config = dict(
    dataset='short pieces for a synthesised band: melody, chords, bass and drums',
    kernel_size=5,
    beta2=0.999,
    eps=1e-06,
    steps=8100,
)
Rows from block 4 of a small multi-label audio tagger, named by matrix and row number. Each number is 50 + 15 x the weight over its row's rms, rounded and kept within 0 to 99. All counts start at 0. After the name is the row's rms in percent of the matrix's.
Before each channel's rows are labels from the 100 clips, of 14848, where the channel reaches its highest value: "top examples" is what is common among them; "loudest" is the band of the loudest frequency at the time of the peak. Only what is clearly more common there than usual is listed. The data: short pieces for a synthesised band: melody, chords, bass and drums. In brackets: how many of the 100.
# c30: last pointwise conv (model.blocks.4.c3.0.weight, 256x256x1), inputs 0-85

top examples: sine tone (64)
loudest: 500 to 1000 Hz (59)
c30.84 096:67 29 14 62 32 32 57 80 55 65 33 29 74 45 60 30 47 46 61 43 71 18 56 54 79 58 41 52 16 43 40 43 26 45 45 50 50 42 65 47 55 83 48 16 45 47 53 86 31 46 72 11 43 56 64 41 29 49 45 51 61 24 36 89 34 38 42 46 46 54 44 51 52 43 54 65 71 38 44 46 72 60 44 40 50 53

top examples: horn-like (70)
loudest: 250 to 500 Hz (53)
c30.210 106:04 34 69 46 36 59 60 41 20 75 51 64 58 49 42 72 78 39 39 33 38 77 55 26 56 51 59 47 30 55 69 14 55 41 59 35 25 54 68 59 31 99 31 34 57 64 54 79 52 50 65 38 38 49 59 13 11 29 31 55 68 48 31 73 51 53 35 39 48 53 30 49 36 52 41 52 83 51 66 37 30 48 48 40 55 60

top examples: marimba-like (38); melody instrument: marimba-like (38); sine tone (29)
loudest: 500 to 1000 Hz (50)
c30.118 098:45 47 31 56 53 46 54 40 25 47 42 15 84 49 68 33 58 36 37 32 39 33 35 49 69 51 52 62 83 56 32 53 63 44 49 88 63 27 52 37 33 68 33 38 25 67 63 92 49 48 74 69 39 36 36 34 39 64 31 58 24 57 38 72 39 45 65 71 42 65 45 56 66 54 27 74 60 71 62 60 42 48 53 28 61 49

top examples: clipping (40); text has "clipped" (40)
loudest: 500 to 1000 Hz (40)
c30.63 085:87 18 55 39 59 74 33 48 49 54 35 19 43 55 32 26 41 46 48 42 67 50 64 38 41 63 59 55 54 60 47 56 67 25 46 59 51 27 39 26 38 65 69 67 35 41 61 67 74 41 76 55 48 81 58 60 33 56 47 37 26 54 45 73 53 64 57 40 36 57 39 51 48 45 40 74 68 52 77 55 76 76 48 54 41 42

top examples: marimba-like (80); melody instrument: marimba-like (78)
loudest: 500 to 1000 Hz (35)
c30.254 098:43 42 53 52 35 43 55 52 55 65 13 53 32 46 64 44 60 65 44 47 35 49 46 51 90 40 50 69 49 38 43 39 55 56 36 40 74 57 47 59 30 47 26 27 41 40 73 54 43 60 56 49 60 55 41 78 45 58 43 69 43 41 47 54 38 45 50 36 54 59 54 57 58 48 41 33 45 29 47 51 46 25 58 22 33 39

top examples: square lead (64); clarinet-like (39); bowed string-like (34)
loudest: 250 to 500 Hz (48)
c30.126 089:46 99 33 42 38 42 94 55 78 54 42 60 46 56 54 26 27 31 52 37 35 32 49 44 36 50 99 30 37 50 71 48 33 43 47 50 39 49 45 62 35 38 21 39 27 45 73 59 59 49 89 31 54 47 46 41 39 61 56 45 37 44 26 68 35 66 34 35 55 66 65 45 50 59 57 50 46 43 50 61 54 58 51 58 57 34

top examples: square lead (69); melody instrument: square lead (65)
loudest: 500 to 1000 Hz (63)
c30.151 110:47 49 48 47 34 67 56 58 51 54 35 46 27 60 67 54 59 48 49 50 40 74 41 48 52 53 52 47 28 38 71 38 56 52 34 63 63 43 43 53 40 51 43 52 39 48 35 47 41 44 48 42 65 57 48 55 19 23 59 55 65 58 34 49 71 43 57 47 60 73 53 35 45 52 32 71 65 83 41 69 26 45 22 41 64 46

top examples: marimba-like (44); melody instrument: marimba-like (44)
loudest: 500 to 1000 Hz (44)
c30.156 104:72 42 49 35 64 39 57 57 70 69 50 14 70 42 45 35 60 40 49 65 58 44 59 47 64 89 53 46 36 63 49 55 74 50 36 70 64 64 43 43 53 77 34 61 57 35 39 57 48 53 74 46 42 55 51 55 26 40 77 64 58 38 38 58 44 46 45 31 50 34 54 52 50 53 58 59 61 64 61 51 62 53 27 63 31 65

top examples: square lead (56); melody instrument: square lead (54); clarinet-like (33); melody instrument: clarinet-like (28)
loudest: 500 to 1000 Hz (44)
c30.135 095:71 74 48 66 60 48 42 57 50 55 28 67 39 49 64 48 27 42 44 63 31 16 34 70 42 62 43 33 47 55 46 55 31 59 25 88 74 28 28 46 51 21 40 60 24 19 54 21 75 20 67 44 69 51 69 22 28 69 46 48 62 40 99 57 44 66 35 37 55 45 24 51 48 55 51 69 57 51 57 25 75 34 48 67 41 45

top examples: marimba-like (57); melody instrument: marimba-like (56)
loudest: 500 to 1000 Hz (42)
c30.194 098:60 64 71 52 53 35 30 47 51 51 25 50 12 58 61 55 77 46 63 47 23 26 44 39 75 47 38 34 43 57 22 32 40 43 59 64 67 55 45 40 56 71 49 53 26 51 38 59 61 47 44 49 43 51 53 78 67 53 49 45 39 79 43 82 47 30 37 20 45 46 37 46 56 57 27 50 34 54 46 60 45 22 11 54 18 80

top examples: shaker (64); square lead (39); clap (35); melody instrument: square lead (32)
loudest: 500 to 1000 Hz (42)
c30.154 101:58 53 48 33 51 39 65 85 49 66 69 32 44 52 60 37 66 59 48 49 49 55 58 51 49 55 59 28 58 42 29 58 57 59 57 67 57 64 49 30 62 52 26 53 34 52 39 60 34 69 63 51 43 57 44 30 57 25 53 32 59 66 36 75 37 00 58 56 58 39 43 47 21 54 51 55 54 44 41 67 50 38 56 49 49 52

top examples: flute-like (53); sine tone (29)
loudest: 500 to 1000 Hz (71)
c30.75 105:61 34 60 35 46 32 67 69 56 32 41 28 83 41 63 24 62 34 46 32 69 33 58 62 61 49 45 33 60 48 46 55 57 53 43 67 07 26 61 73 49 63 67 35 59 57 66 68 34 42 77 13 38 55 69 38 64 51 45 33 45 39 60 50 41 48 49 49 45 27 44 44 50 46 56 51 48 67 38 28 59 54 54 45 56 37

top examples: thin (high-pass) (41); clipping (39); text has "clipped" (39)
loudest: 4000 to 8000 Hz (31)
c30.177 104:27 56 33 67 42 88 54 89 55 55 49 48 44 35 48 72 49 64 41 36 30 27 60 58 46 74 30 65 50 31 48 52 59 42 61 52 43 64 32 50 51 61 49 46 52 42 46 51 58 32 44 30 67 39 68 71 02 53 32 35 34 36 48 30 61 51 36 74 24 60 46 36 49 30 64 65 42 38 61 55 69 40 61 66 51 50

top examples: organ-like (48); melody instrument: organ-like (37)
loudest: 1000 to 2000 Hz (27)
c30.214 100:45 61 48 66 35 70 27 65 43 62 40 53 61 61 52 40 32 51 48 52 30 42 35 42 26 55 42 47 54 49 53 28 79 62 54 90 68 46 28 31 40 28 38 85 12 39 49 45 75 49 39 69 62 58 47 37 50 60 64 62 29 35 40 64 34 46 53 63 42 53 55 55 52 33 34 43 48 33 40 59 49 36 55 68 82 72

top examples: shaker (44)
loudest: 500 to 1000 Hz (34)
c30.38 116:73 34 21 47 84 38 37 39 46 47 44 43 92 50 58 35 33 62 80 45 42 63 41 63 39 49 45 25 27 30 51 52 33 46 16 56 51 39 33 47 71 76 41 31 51 47 31 26 66 47 66 61 60 50 72 42 28 41 57 60 72 17 57 38 66 31 55 48 63 56 27 36 28 68 30 42 43 49 51 56 54 32 45 38 40 36

top examples: marimba-like (37); melody instrument: marimba-like (34); clipping (32); text has "clipped" (32)
loudest: 500 to 1000 Hz (65)
c30.47 102:53 50 26 36 40 69 52 55 61 76 51 40 21 68 37 37 67 53 44 35 42 44 36 37 52 33 49 52 68 39 29 47 44 50 46 58 74 54 25 26 37 36 49 59 55 63 42 51 39 70 47 44 37 51 34 36 67 53 68 48 55 45 43 57 57 52 48 30 54 40 55 24 42 45 52 40 58 41 34 45 13 53 20 60 27 63

top examples: sine tone (41); marimba-like (39); melody instrument: marimba-like (38)
loudest: 250 to 500 Hz (57); 500 to 1000 Hz (35)
c30.192 100:79 31 18 52 49 41 47 65 51 60 36 30 61 51 66 36 66 51 26 26 72 61 30 32 80 53 40 76 28 43 60 55 10 61 76 42 41 31 46 40 49 72 43 19 49 36 60 95 47 46 46 38 26 51 34 72 61 62 41 39 35 26 61 96 44 39 72 57 53 43 78 48 65 21 55 50 65 63 54 57 67 56 36 52 56 47

top examples: reverberation (63); text has "room" (63); text has "reverberant" (63); vibraphone-like (33)
loudest: 500 to 1000 Hz (38)
c30.114 107:59 86 16 42 62 57 16 37 36 46 49 29 49 47 68 61 51 55 53 45 53 74 63 41 40 32 52 00 42 26 43 68 57 62 62 62 47 63 59 54 64 51 47 64 54 79 55 64 54 39 37 37 55 68 51 25 65 56 31 24 23 37 54 45 34 59 56 27 55 60 53 34 51 39 41 33 63 37 86 60 40 59 65 51 46 57

top examples: marimba-like (62); melody instrument: marimba-like (60)
loudest: 500 to 1000 Hz (51)
c30.104 088:29 41 44 32 52 54 50 63 62 49 46 27 81 60 40 51 69 63 57 20 24 45 63 54 59 51 35 37 46 38 43 43 64 71 39 92 53 52 49 25 67 67 23 38 29 58 38 46 36 50 78 27 33 43 36 35 44 32 66 57 49 44 55 60 15 21 37 50 41 18 53 55 44 52 31 40 54 30 43 31 60 17 45 48 40 35

top examples: reverberation (60); text has "reverberant" (60); thin (high-pass) (59); clipping (48)
loudest: 4000 to 8000 Hz (43)
c30.54 105:46 48 44 36 70 99 55 54 29 30 56 23 49 40 56 86 52 54 67 48 61 53 50 39 60 63 37 36 54 61 38 99 53 38 54 60 53 52 44 71 51 58 81 53 47 91 63 53 23 22 20 29 38 59 52 41 09 60 55 11 41 19 30 89 50 31 47 39 46 59 52 24 41 78 55 58 33 26 27 55 43 53 74 35 43 36

top examples: thin (high-pass) (35); trumpet-like (26)
loudest: 1000 to 2000 Hz (36)
c30.208 100:37 45 72 76 41 41 51 46 46 43 63 23 40 58 26 72 44 47 25 58 65 38 46 36 57 49 68 46 61 58 37 37 38 30 46 60 42 58 51 18 22 42 67 42 23 71 51 10 16 39 58 67 61 50 28 60 30 32 42 71 45 51 66 22 69 48 38 42 70 49 61 48 54 78 46 38 24 59 34 50 52 37 59 46 57 23